Weights of a small sound classifier: held-out accuracy 53%.
Rows from block 3, named by matrix and row number. Rows with one number belong to one neuron. Each number is 500 + 25 x the weight over the matrix's rms, rounded and kept within 0 to 999. All counts start at 0. Numbers have three digits each.
# fc1: MLP up (model.blocks.3.mlp.fc1.weight, 576x192), inputs 0-95
# fc2: MLP down (model.blocks.3.mlp.fc2.weight, 192x576, transposed), outputs 0-95
fc1.31:499478492500523498512504498488502489479489479472516463510481514474506489496504464495482477474519497507508507483488505477470478487520522496491531494551522532475521505492511512502526496493463515482488512498502497452501487487491523544486495501514495475490484540497508500542458516514488469533
fc1.32:492508497481517492510498508502485487483497482462495486518488526482510458473502464497455434461522491521504513460467517495467496480522548512500547496556533545470527510494509540493509498498453501499506500506499494471496455472487531529475505491529504457478465523497515496524445520497508450550
fc1.33:472483491469474488493518519503544505508513522453551468497522510497488492479463480512481485441480492479525518506482517517501492516484539524503541506508516519500483467547482503499477508492477456562492477467523493488525511498502512495505491469503534507506484522503509466483459482517490481531
fc1.34:517485545480472485481503540488524507543532539469481463517559527564519474486447495513478443456456500465498506515463548549544499542489572521506521505495480496523457471542477512512479501486465467541466480452539456479526514527523510482479497489509552466464490471475528478516503466480487477516
fc1.35:496498507457462478484516543482544508510538531471532477499524541523518473476447481552482441451468507499536509483481545534502499521478559550505543495516520516494500467532497510503495497493467451548483498469509490472540506513504514461470479458534535482485476498504520471477463482501501475516
fc1.36:509466508454476500493552491518528522526479525478543490501545482525491513516472493492511512446459545464493488549524488501527438531495512495446492535517478465496494502517467477499474524528493460545502451482561515492503538501537489498531515491476508521511525508524499496485488459518459504510
fc1.37:513485540456490482470501531490540526524541546472471484515527491539500468482479493507482456484476510477518509499485539542518513519475560523515528483490467498523473461536493494524502517493461477506474516482515466472520494517517522484475480485525510463478482459493508475527514482486496477534
fc1.38:511500542466456478488509543468554520534535534496542492498531498508541464485439501533492477452463494458514546495472541512505485515495531547503544469494498525481491475567463499499485494508489453566475502432512499493522495506535512479494468476508556513525489516524533436482497477520494475501
fc1.39:519492528494491502513526512476480497503461479481478490507476485488505486509504502483497496484478509459480497540527498474510479515521503491457510519490477489504535518511476459487466536529504506522520475487511492492486513476540535524517487523489515480516509480519506491552519542504479489507
fc1.40:501493524475476498475531531509553532509535505467533484488545512529508487496455502501483469455485515495518507503505525522506477537490565528499523505511514496489481468525478500496485501498487470538485490480516502487530521503514517472499497488512529495511484503494516485509461468491485498520
fc1.41:507517524472475506451510507506490519541546499509504520513531523509497491497476509509530472444451481488481482509492507521519512509474550530531482475479498511495507507538483520485489491509492470519467487501493511482509480563539511495468508504518529461508490496509529481520524478483495495521
fc1.42:463528493470493506506481494466503515496514489473523464535510550508497487492468453498468459496510483506500506443469537510474484527505556507514526467541537541509553495497523513516515489484473478494501505483509501457512475468459565512481491484550495462478445534482491498513470509506538455551
fc1.43:492503536446458494457503524491541528544544534463522489490546520525513478478452500527489452450463494470520528481471545541510500538459576530522537479497494525486481467555481519503485479476468445536458508466526480495543492540510502453480484478517540492511479489482523451495476476508505476502
fc1.44:509475522476484470477492490498506518517515488493507480569512514501516439484471504497495468479509492522505517467488502526505473513498520529488562474524508519504477470505519497497499493513468478510497508495519514394506499521495599504464480496524495489474491455482506501544483465504491438596
fc1.45:521471490463488488518526485504498494489489524464513479503520490532488503474520474493477481455480510497536484510507487517525458547522523518470503527531496518484462477470489491497473516512470504519511481506532474483531509466529522496508501489491492511501505507507506522501459487515466488524
fc1.46:496455487504511469523511482513490496486519492437527454508511522529502511489499469502470475472501503536540484476510511516513465521539564489494490519544536499476496494496531506494493487500467506509515484495524495474534512476517527506513512472511486527490506534499489527504447490545484476532
fc1.47:539468538455450496463514534484543529551494533471495477497573485562524485483439492511482454440432498453504493506461548520561471563488580520487524497475467497497460475532465504493450511498475441541454453457552455494513532522536518501507489496516548488488501454493527474529504485488496474508
fc1.48:489482497491508482518517508492467497490488469458516476524487526485507484494507466522469480485517488514512513485495504473479497486509502475498526499528517521481524496489516510490516496504480516498505503498511495451504472477491523523495486505509511481495482529496515490517491516513492459532
fc1.49:502494510465474478470506493502514514523496506485501493558529504505510458491480501504504471440499488515499508482472513526509488513490528529483559490517500522507492473499505513503510478510493464511503484481508501402528492525507582483479490508525491456467462459479522502508487459480492429581
fc1.50:506499496474502473488506508491502510492485525480476482561494491521507443497495509505475469465492496504495489494480506525514496513491511526478540501510491497509495487487516506505500507507497498511507489498524497399507511499502581502492508485516492490480490481487501505501512477469476444580
fc1.51:504501472556528515517521496472473478480460477495525498549449501475514501504534502516504491470524523516510506497503490494468485497527466486451510525516513516476520521489527498477504512540526525532524484507492540442493475466491550523534494517495492510496494531497521512493483518512509479568
fc1.52:497484493500529489515508510492480468466503482472519473502499518479502494488502461492472443457510504509499517471488500479452491492540536491513524508564526527471521506508505519489525488497468502495501504498494489469492473468493516536488496500510502481497474532488514496539452526525508458532
fc1.53:516463489492521496528497525486476501489479496459525471508488484493525495505515471474479481449477498498496523489509504504512478518508518495474505523533498504470522499509495508483487500505486499536512458499526500461496477463506539538520478496504511502508482530501510513501489516523476488541
fc1.54:520494515467478535500536484539514526532504499483532488503539480516469517490479483489496503475458535480476464520521476503518480537515526489481485532532486517485512507490467471487493544520512461555518488506525494508483517481545499490518534501493493522500509526506466514479493498511459497499
fc1.55:505462455534498479526539509514506482467493503447533442516514504527484503481531475520454485483490523506534511519522507500518473514521553505491492559532541501477480484492510479471488534509467525495541498514528517466543518459506523539528518477492492515491500529507507527479459491514503483527
fc1.56:483470462528515479498518537485494500488501493477532461520500537521515480479510487521485457466519488540530510456509520518485506513514554528493519508560543515493494467507539526507522480498483495515520515514517498467525480483462522491520483489544528469499472487480521506468451491513521477544
fc1.57:468520481488526499505516504483489479490491467475535472533493535480516490498500461488454431469514482511483506465483516478470501490506553496494544492566540558475546507504517529497523491499495488513488501498507462473497464476483524536493482499542507468490458527506515493529459532504519449535
fc1.58:521504546451457496433505529502556525556539534504514503530535513529510466464434517514514448430466479476522503492475533555526520516449555539512521471494477510514478465542474510501469485489478443524457499456512494481519490556508522476486494489523542470488466471498509473508506464480505475523
fc1.59:530498529485482511515533476540540535534505524501521500502523499500455524512469491504499537499451528467501462526551467503511502518516500473487469509497474535509507526495454494489472538513518481551528479498524493535480530520526467486523539513489492508492505525511467507469506504525495531454
fc1.60:476531511509507513492435532457549468494564524534470529533513525495545488464496500552518511572522469520524540474447533545493511460474462563545548483458520491499490453534519508548496458466484469451477510466475524477542522503479515479435431439485531464487465497461538486495490458492520473509
fc1.61:466511480457496508508480517471530484486529492486510474505503540488535497489455472517483467500520470532508531473469537510480513485486540513524537446523542541498516483528515551500508458482488472496484503482474510491499480496481509496461457485512524476485477509495531469525464499538529425516
fc1.62:500490467488518474499505508489499493478516484454500472523485528487514465491492461480462429474510481512499511472473526483472509501508570505475545498543537540497524487517539505484505475503475491492508503472513485458489475475493524506494481514557514472496457510500528503515473525485507463530
fc1.63:505478480553521488518497494508489466444480512486487496556448471503506505497528505501496556525524552504521484545530510497512499472523454511491501557482495477499495504476497486525500507506527536499531486509508525444498511475493564549489508501454483515489520557471488530495518494503476502551
fc2.31:521526495451476526473490468537494495519473488528522516482501461487485486528463491494497469480479495469481498514490527481540513527488502490479520451433484484506533499481471494497477502512531473517498472491527510428485494485508529515524534517493468501487494495524503497480518494499501485570
fc2.32:512503491447447523466487473518505509533502487529511521491509482480470494512470474476514456478488493494471487474500520489524537538468499489481536435443483508507551517499479510476482477512523458521465484465499493421490481501498546490496544501518473495502507486523481515471525497478504471602
fc2.33:463479476520522491513487513485508485487508515468508476479504511522504504489513491516482501517545500546510518466497509514468494509520488501498500500537526489503480495503528526510516476485478524497517523522474491612507496486479428493499483483498509511487488519487497505498479498539537492360
fc2.34:493482450528512479540517509479495515486479524491549477484527531523529575488515477498511500470510525528546511504516484515484476518508515501480494525543526519461453491491523505482485492519514513515521486517525506608528551479451441505561452489520524564547519546537524514489473499505529506402
fc2.35:474497487532512466524502523470496485467488505481509476472490520515518536481521502521477483506532539517522511496493496516485481478508497496504506513508505494475471483512538495502499484507501538511517493514504503603507518488487439510521463477486529531497514503483522508509494513513509494389
fc2.36:466507464514554491515480500483486505487502475507515479469496495512522499507517485477509487491547504531493517458481498494474500497521485484496489511526520507499508504501521507512533488488484510515508522498469509669489493482480375510477485479505490498481472512488521506533474511531520499344
fc2.37:515510474522468493504529510485482523511468503500541488469499503518497527505516484478512479461487528506525484522495480511508479523490535469484502533511512503480480516494520489484460519523522520511512487503521506595494524503474438513543486511504519538530527555530517508492494531473507484388
fc2.38:474483478526522482524494518490509479462508518459497464474513511527515498484524471507480495509521518531529528497497495515473498502513497514506499506531537506497466506501537491526516485467475519495504502528503471642529510493478415485487467481495520496470483518480508505493471505500521491359
fc2.39:452507489533525522518493511471505479496475486510496511484507491476506540487511496507495501491519503523511533462481514499466505486504518498470513519528494534491508481503490515490529455481501498496484492501485508577496492474493437535521468506487509528498470547498504488494450504499512487428
fc2.40:473508469526518486512503501490496500473492496493515474472515525502513533483524470512494512528532519527511496456497493506489508513497473498499482497507530504468491505485539514503511467488485515506523526516500499615494506489456423485528495491510492541486503525499508537488480513517547494372
fc2.41:505509503560520486537530514486469497485479491495495491461480480506526501543509482463482487474496531503485530510499500474513495524531496486510500543502498500506510502512509487508469513529490524513476490498500481603475511479500421510488488536491512512511518509494517501504515522484479488399
fc2.42:540515501461475533457502481500484519526475481504497513452496500464505495523464499475505475469472500493481502512489512483539495511489520488434489472460460499499530517512501525476440492497565481500472462485517516451471490477514512513524509526516513509507506486530493511475535481487504522532
fc2.43:484484475524488477530517507471485494485490528487527486483502514518519536494506485501487488504526517527514508497515480508477487487514505508487503506517522497473483493507535510502498481493490513518505499522513496636533525467473414486517463491508518542501505521505518509483483494530547494376
fc2.44:494490477539504503545511460513484483501506500512509498498469495532495475504518459488496561537529511506508473501534464483497508523544452475497484548466516473536508518487490486514490530469507510468534496539499474501479484489506495474477509505481483470438470469482478527485520492487507511502
fc2.45:493509498488507500509464461536502490508505515508497519485467485520467466504517494506482514501487493483517478501507495520499551505516496475519496505488486497536517515482489482522511494502511509494518517519484483450488489499517509489485552495507466477463492455486472517488552499505495494553
fc2.46:512488526511504510504492459564484512504485527494487503513501482520452482505510485502499529494476510464508478506542479493493510540523497480454501498492467464513511507467476460507508489492502506493501500505495472431483474507540552496493573516497458472466514475488477524533526481507492487586
fc2.47:459511466523511493527500500492515499477514526499555477484524521484509535481498475516505496461535517547510507477519492500464484488511507488492494488556521546473485479508541540499495459501500482526520518516505494618514526464420415474533485491531502523503504539518508518461438481514550484376
fc2.48:519503485447465510466480464528499483530468493528520511484478469503466491518464480492503473485478472470481483494467534488535511505479510506472550466438463497505527511483456497470460495506512472542462489463510524425493487495530525522507555517504474489494472488523484512461535486503490474590
fc2.49:491498505515491501527487483522500478500521507505512508500496509513472455523520494497504557533536487541494467482514466487490510516525456481506486521478506496520528554507502494531498503485492492464537519517482459459481491484507518462468515508496469460458459471489468523481478500517487518535
fc2.50:511512515498493540506525475516501497505508517533507519495494464507496446518495488477523535523506490492482495501514473484535503498521467479499477519486486488527515511513471513502490516506521482474506512515491479442472493505530535444471500506480477443471464463496468511483511495482465520556
fc2.51:544534547495490520500524491509506531508475502521511523498504439485491531525488537480533502485486522490481500527494509483490493491495477503503496504472466488494520513513471481480499545548514495515474499486516550422481493496554538526545496532454504517530523510538485496494518516516447513573
fc2.52:524508502446454525465495478545535490510482482546497514483494472490466499524466492502501494455463502458491501509491512493542514501485497499463521477445465476496547502484466489489463492509531478527458453474524524432488501490548520498524540509492477506480501482524511503468549489506487481574
fc2.53:511516528495478520517493459540533513505508496529524542492464479486465478529481505510522504531482494473479503489503525488468522499510479495525500503458495495521544518486461511509472495508506507529479486467484501439487484507540539478458555494488472499492483510519478497492494502542497478565
fc2.54:472509484527512512506479494500483508511491492497502507456510503511512490498496476503493486497531492527501509475499499497493510495498506483498487481511527513502516502503522519508524477488492511498500514510481501684513484479477373499494499493509508488498488520477505502515469495488531508318
fc2.55:488510529474497502506484438585497487501477508506474515484512476489423466512513522483494501497498494493484471502505489488503516504490482483497478480498483501525534530465499488495471504510507502467494497505493476488490479510525506511493577503526440460449504456497454519517502504504484494523
fc2.56:538495531513487500514522516503497532496482505504515501528501462514501514531509515477532555534511514506488477524535462465519488523526445475492479527496492459510501542502481464501479543540512515492499470535493514425474508485519550514511498538480511508515523510510496492522521507502480526561
fc2.57:524517505447443547455469472538512495545488478535508520482508454469468520513455501484515472471484474481490483504472505499535530511464500487476528452443478499475551523473494512468465494514554456518465474488509521426473493497519536495516540491494469522498496503533493506446533472492504490554
fc2.58:507493483527508494506523521458470489488494513493524478446498519503526527512510477477483493487486534525508522497488490495506495499520505470486506520517521515475484528500536494485479500514522536536503484504503495611490510466473407507529463499505503538523498539533510497481506506503508507375
fc2.59:476503498507517503510484505491489489492493503500496497470502504518524474497517503484494498518528479528502499467480516508506492500487499514493520469519496508512533498482516515530521491492470517501476505513476502669504494489487374509477496483492494472481458516471524524515490528482507487301
fc2.60:523488499503483502517507563439498512499498488505523492468514484501550506484470478529489466498493520480521582521483526503512496514513483519491465511496495491497499481584474504489484501477497482514490487455505484561521488489522460515530435490503582511508501471502551433458495480501476531443
fc2.61:551532515492452541472529539468472545530473456520491509455508472472542538527483516470531485466498495491477507522480457480547515499471510462458445490439465528458526536527485501457476517541566483514469479520520518469466492516520505516563466523484534535536528508532522505459525519469476543508
fc2.62:528534497484466532479514493473495533536488475546516516469482464482528535526476493464521494470485511478480502518481480467525514505502484475472466486473476511486531538499494501473468529520547495514490495512486511480466501498523490514539480504473514522519517510524505516444543517495480530500
fc2.63:522543546491479533471526500488489519521493486521523533477532491495515494535474501463529487450481504481491499499474505464526489525497503484471466499510469510493544525514471517458492489535489487527473488480516506528478473518512486508520504533533507508540501497525506503500492531475486528471